A small image classifier, trained from scratch.
Model: 1.85M parameters, 24-pixel images, arch convnext_v2, norm layernorm, activation gelu, patch size [4, 4], layers 6, width 192.
Training: muon at rate 0.025, 40000 steps, batches of 128, held-out accuracy 82%.
Data: trained on single toy objects rendered from many sides on busy backdrops, 100.7 epochs.
Rows from block 3 of a small image classifier, named by matrix and row number. Rows with one number belong to one neuron. Each number is 128 + 24 x the weight over its row's rms, rounded and kept within 0 to 255. All counts start at 0. Numbers have three digits each.
After each neuron's rows are labels from the 100 images, of 14976, where the neuron reaches its highest value: "strongest on" is what is common among them. Only what is clearly more common there than usual is listed. The data: single toy objects rendered from many sides on busy backdrops. In brackets: how many of the 100, against the usual share in percent.
# fc1: MLP up (model.blocks.3.mlp.fc1.weight, 768x192), inputs 96-191
# fc2: MLP down (model.blocks.3.mlp.fc2.weight, 192x768, transposed), outputs 96-191

fc1.141:158098153117120097143146114132116091082175109162128133130136092094116139097111104093118127126109096136088127079098105150122166124161107111177147086089137110123122082120152127137148139111146127121140124136133153116158114149145081165143132124142138115136143156094089175131144155184143142079
fc2.141:150106116115107094122113162123149110157063131165162090129118118137160152155158163145098120138183106101190128131145154091090127138142163140141147115128092123135125129153089128132174145127145148110124120110146104134106129120147139148111129109126159159163125136078131081144110136150145160140
strongest on: red (28 vs 8.5)

fc1.86:151161102155133115116174123131122123157129177136133145137136139150117129142126133097119138097128158112127156094124110098159142113119125135099135126117165177096132139144052112111111123176152145088108157122115130129120184108130135145110113168111134144173154089126117091124092134141147143163
fc2.86:118124154124082139096153148141096113118138120114153138121122168135113142137112135138103126122126171114118136108140139162166168115130069122103124153155134155191094146144129124167134170108106130156141148128149176119103111112107096133154173094112105135142164110124126163130102136090143106126
strongest on: green (39 vs 8.2); yellow (29 vs 8.4)

fc1.34:067152164099121105138123148139110149125141103169133113084139127150105142099138112124155126172152109142088084146106130115158157093138075086169129139136121112128082133180154106112155075119171146101112127132129138124111105124139130128117144095141119151131149120103154078120128106130157097169
fc2.34:112114111127123131136111145153143092130100104135110122114152141157129150179156136095118139131128133126126095159158124096104100119163151127133146147101149104141148134125125117158110122155175118112123158112132107185118156156119164139113161123134164119150158117100116109156160102151112119124
strongest on: black (29 vs 8.3); hammer (25 vs 3.5)

fc1.303:139141123111139159091124173189107154154100147123166083126126156152143127173094104106121110096144122127152114121098141162157076166126169113135140130124174145115093124117112140133128108110123085142145137135111135104108120172118163062126127106105104099108117088170121128151121117107113115116
fc2.303:138158120128139106114114184128144140123140129136125188107155154115097166143115177138153150142125137083136135145123146101101135132136095128100152185104144095091133147125130167115115133154134085144172148101173126118104121126102125153134141095134156124135134109057153079182132150161104140090
strongest on: teal (28 vs 8.2)

fc1.179:147145099111128087103110186122084172148112134134062145102124153124122142114121114123121137137135114114133122141144113146130096116140125168161112130110143074136126149116105134121064176162093099079148120111071090117167105129077151117131128126100129122129126078124145152106116153133137139142
fc2.179:156120149155133093149134118080134139088135094137150124124128138142134124088143147121153131148109107107160126143138171140112115119136108135114117119181136178080151110105110122143144136168128154113130148119088093125113104118098134098127116155122144100147159131091125127101123132130067134153
strongest on: teal (54 vs 8.2); hammer (27 vs 3.5); blue (25 vs 8.2)

fc1.538:155143139117114136132101116142138119125077149122094098135119141115123162156085144152141139170133113106096159124100120082129124123155084148198118124152113133111164136123104142136138114135093127162132128196120104142132160099120131111119162111128145133133129168086119104144128122137167161162
fc2.538:101069106135095149109131104112154075135130070168081121111131131105111127111154141114125143128108100114111146135107124140141093159143104132133107087110125108120159147169135110134100151160145171128147134126143133151129074149136095105131120142110098134148117121121162108148146140174140100108
strongest on: teal (43 vs 8.2)

fc1.528:110112150109140149173109121136151111115142125166130142115126123159123121108111164100140149150128104150141104109078106158161073147149126162157161145157113129173141107124151125124144133127096105136126163085111137106148156105068120127124150112164136186144125101139143135081136132108142139128
fc2.528:148165143135154101112100108122153112154132143132141074099111099136133123130141153123121139083152124116118113090157124122136123157149124133133108104118147115178074147131152094144095129151175115138136160159141136086173162169135137091111081113106110109121185135140096107127138089153115134135
strongest on: yellow (34 vs 8.4)

fc1.753:132117156145148123152165147142099150159156143113153129109128141131133101120133111107116113120140101123148096127136165115100157174145085089161106091158115109088109142074132115052089105133142157131152123115121153148150103136138152096205158147112117118138076143138143092135140142136149124148
fc2.753:089114091146083093126088203149175144129170147162149092127138133119096133119098078087106132124156149103153109085177166153137096131131142126136139173122102137139159172157137113146102148124109111124066123082160103138111154155121140124125134112162161108149132134112153132139102159142116126116
strongest on: black (26 vs 8.3)

fc1.762:124121081112167154172142116117127148155150115147131144136131136149138118116135102101136106116102128127120161152071115142117122123146129102153064118153138148132108099088092117119120144161141127122098149126093124112142156174108139100101119151164129140107090110086116143145126141158099196143
fc2.762:158158148121161107134120091113125131173144129132137104129154107131140167088107087104113132110121102129133137130123162151139122156138086102102107115151119113185142100126135138140149093156110111150114108185117133173160114103124120127131129150137080094097137150115122138142099127163127119109
strongest on: green (38 vs 8.2)

fc1.400:116159126117193117113117144130068148107177149110112084106141111118128144098078117156102101104157110119129156158126094119141102129128088145134124129102149097131129167115082120107102109147077129134137082141098157116129121159139178113121134154105128120147126138135148112104151134123148143094
fc2.400:148091132137198099154108146135130139140167145159116097136081131106153137140129141122117145139119137130129109171109153137108147123138131101137102105141135144090161110171117091129154122189161147121102105156133106157112055157109119171147107118173126118134146108081138131164156113138093094120
strongest on: teal (58 vs 8.2); green (30 vs 8.2)

fc1.108:148107130116100133134094154108173142116115157105142114111114170173121119143135119098168155115159112143126133144106085129151143145108121081120148132121135108118115136116112123120104102150121121130112124134106135098139078107159119091092114049147125100114161109107121129083129127131139123128
fc2.108:145158125118161125130136150141130122108148096075116131151138130103155114136153146120119135115094176157130109135112124118137125075116090089133188127090089122111148167151114107162124129131135139136122098169118115141090137144136132155114151119111140130146140163134167099135147118116105188129
strongest on: green (36 vs 8.2)

fc1.710:139111157121156101096157123135104109107152145104134110144138155131144125135126108116134174071163086133119114150114123166205108136121133108129117127154202110136100176116147145148108121109155101167108142123106114132147079115117085147141079115147098125136170131104124109115104150111122212108
fc2.710:107129144122137098148145144141109147132138142097106116136140126112159140181152124136133132135149143128150118134157116126131148152104065136129121120129165102110152163170147091136144076147117125136120110155128129127108166163098169119079104121142154155081181111139107127139135135143096098168
strongest on: green (35 vs 8.2)

fc1.278:135144158059141136128120129130088109103127129154110094122146102121130126079145137118155143132144128104119117114116108154106111134117079104126116128132138111111096151123131090111126136091110136155136181118123108139127144099154112129121139162128117134112141108154128135131150140125038168122
fc2.278:102119108138088065115081110109128157137082096109155134119136097088158097112156109078181114096157130108129099133103118103128092114124132138148121171131123123124101135127149154095189153134154164142055140128121135096120101146139164108121110157129130144148131120125127093083138107128132112122
strongest on: black (27 vs 8.3)

fc1.238:136100153119126087124104099137133101106158167125102137118125085137137168104161113122138137142141106134117142123140129091124124130131167141133158175136138128128121104116142164144131111152112103129174158157106145108156124162125150136190107115133161113158125176153132167113087171117096182104
fc2.238:080106135116149081106115118168176171106162140134127113112127156098114114129109163150153098167117101098124175121089139124131144127124149127088139107129155130080185119141095109129088095124101139085144141153152147107142128087173166153110122108093148144136155137119130166101129111136124139117
strongest on: red (31 vs 8.5); pink (30 vs 8.4)

fc1.508:122108112133120137064165136155095147119107174111099101187116131097160081141080129133142119104137099127164128134118125134136122158104138120141127109133153132119155125122129148123141079113107135123165095094134116122150177097157134116121129161051107121132119107134138115100102152131128153097
fc2.508:133115108129123083105138138123137144123109132109091135152126140115137125142105100152130112144050120119149098137112200165146124121122128128163141093126096122132160152120165129099119146150147170143135109118123121139128103147108122100123134082102120176133139170169134148161129133115142081126
strongest on: teal (26 vs 8.2)

fc1.485:151130097123165141114123132112157130141173126138140119112137133068129080115130168139085103155123075127142106149129132153163146143119099121146145104145115150147124088104117103143144131111103091174160160085113137109147136125040114181147104146164111112173094109116093105132147151106144115137
fc2.485:103117092087112076123107151123116115129111088136098112151150172113065109158147088073055128113123115120141100153118129129150155131157125121101143090128149137148111121139138063129104136124137124098078132156100104108095132179079115091112154130153159101143142090105138070125131144111144116126
strongest on: green (28 vs 8.2); ladder (27 vs 3.3)

fc1.404:108123125148134155166125137158148135154134141139112139087081137201091135127144165134154107130168125185199123168135075097109161117087092140123088108120097143159112118122125153102119100139148137084181130114118101108123104100087150078123119191147125087146144130107139165067172138143095153147
fc2.404:107127133142103081140114172099156138174127120100115123138118131103136161119137091095094180110131163129120162150102152154078114137107081068125169137132101150150152140161154149145086133122169144138155114095146140132111128160142135138126139137140121134126129122126099127103123143116111179130
strongest on: black (25 vs 8.3)

fc1.265:109134110102097088110123116119122119122114196112121142153153128119149163101075126133133180146132131123114167100119120111056092105197081125135142092143111083102156138130099088110129162154136132119122121128084081094147147119098158130121151141084132122095153131126124137136183116147136154167
fc2.265:184116115144108104114108152126124119081174166137113129126097100093147146123158141119113122147090107125172115168096151100106128174105096105120125121135150143118090153138146128147138143147157122122098097158147136120116111166141166155079115120099086141120135159098164134107127185155114148124
strongest on: green (48 vs 8.2); teal (42 vs 8.2)

fc1.743:120115121121087116170157127108118092121128111149143148119163097124119138125092141128144135155152099112142134069116122138122168149157133156120117115092137133161160106128134120157074142132188139152137117131057150145120099115089143139136116130130146084121151131145121129173091156169133126096
fc2.743:140070109127170143123129137114120125129129128131115142154105111107133115102121164132141148177100138158117089072125124108095137092162124179169112119110159149106148106143154120137138143102161092167105138123111107132119119142136143153082119143143107120119099126106115162124128157171115110150
strongest on: red (50 vs 8.5); ice cream (27 vs 3.2)

fc1.234:090149131128148099127128101135139132106115137140136169126123133115113116151119125140116125153115143132129101102164132120119155132128127052131117112166123133106073125139081157130159137151168150186181134108102128140111129145113160153128144134154118177118069116084113158107088117131128139168
fc2.234:121116140116114097126112129116160144096100125149145114103112157116156105131112106123123116158143137196092111131133116142117087138103110157095141136127103149159126149106146089094127125097147173139123126119124116145098135156096152137126086127079147136130143148157103132125115126124128123116
strongest on: black (29 vs 8.3)

fc1.397:169129130122130153136107080137135110112134144175179102071133148165182128125094129141152113134086109110113180127139139143120131123098080111125137114135156093142135148129118126069139150157132117175117109112101147108125126129132128158161132143093181135146122115109129117141123142138139144198
fc2.397:120114149133150117165130149113112106105164105132079156126093138082119149131153114172120114132150114113155129110122148151128142103156109111152070105113141114146127124196152092145134130159107151087146120144102181132131112106109101127093139143154112130154127124165143116147158116148133120165
strongest on: teal (38 vs 8.2); green (29 vs 8.2)

fc1.577:081089080109078142105169142139172132152107148145130168090141140135115124149126137169169167079159146123091168130141127114148135099145128134148125111111138160125128204111138128077172155122147134139148132102123133152128156134119118158091142094134109111138143136122154117144127149133129090129
fc2.577:115161120139142097170089152163117123102103140097119084119142138129134102128136083173140135126120119166162113151140165124101162130091089133095123113150148111119136140096169114126163115109121152129123120124152179101153107131099069132137149140122104097155116123142169180133133105069127107133
strongest on: green (47 vs 8.2); yellow (30 vs 8.4)

fc1.18:122099150115143094147074094109092124146183136130087138130129123150104094139096152122110191115150089116082114088151116122109148138122140113105143119148096141182119110097143135177143113087133062126109091106109135096192100116139130161143109157104120129120089169141104138137116140126144108154
fc2.18:126087133152140155121119113146123139148133116188116118119134098116114101131148099083146113118113064126118110123138131148118145111132130061159139129124132151169125143143100116088152126126095117109138156143155066158144130119155135174130124145140126152158138113113141135146167130131139136154
strongest on: red (40 vs 8.5); orange (30 vs 8.6)

fc1.171:116196148128168121127149090145088112134106119137115109125130123138158120132114130142151161142125110197136129101129106137129154144113151135100142144057066108145126055132084166098087137120126166136114096137124119119145110126129150193154113157116157145119138122147104096148131134131124087135
fc2.171:126129130126110109109142125160156133126142149125193095093125124091111100108116103103092117162170085128144143134159173098129139149124147151132115159152121133152137123143173100153094138173115167127144140118128133134106160088141119135110173085114152121068081110116165189085136125153143161164
strongest on: red (42 vs 8.5)

fc1.261:107131161136109164114143119148148125124169115128123124141107142096123191109113080121123128146150155114088127126126150152090117140143131110135148087135128095135130139110118117047114110105144162083127133149112153137139142132130102124164130161114111109179165168150071080158155138109106157121
fc2.261:124149128155101119109067146139122108164121156143147128124136089142118129120126138131155139119137113146170112149122151172122127101132154129180129113184061104083137099144159147130129118093120182105084111138126162107116177146119095123185133130118118172101070161104137132113110104096154134114
strongest on: black (42 vs 8.3)

fc1.99:144102131124136143156134094129149146107126143105075119139164114091135138174135170111099086168114127133106103119130132123150150118174139119144099103132138124129164126093148108140121162151092108134122122135129115131131142168121159144185116133153111155119121091119103086102142137105137096130
fc2.99:166138117131123109125128101109099103155091093106136120103144140124145133141086121114135151138148128094129119142130139124111109101124135093078120144145155161162141153133122100104117154110138096147125138128156135180084136106125164050121085138066122138140127088132135148166124138156134145140
strongest on: red (34 vs 8.5)

fc1.92:096133171123153093103120137087108096104174108144160124123162152142197134150105150130156131191155136140096136118157135169110134113114154113113138112109108109123101142142140153110141115157105166097180104133129144147081153106147168141111162099108148146080121119133128114097131108114139130141
fc2.92:110088092102116125156091085172092140125135100111138127133112098084156102122090091150145117083187122147124098111109103146137149129117086078112161151138185138110139069140170060133125091108166141144116152115115116132151124130107103121144163138095119148144128129118111148096107133162143108129
strongest on: black (27 vs 8.3)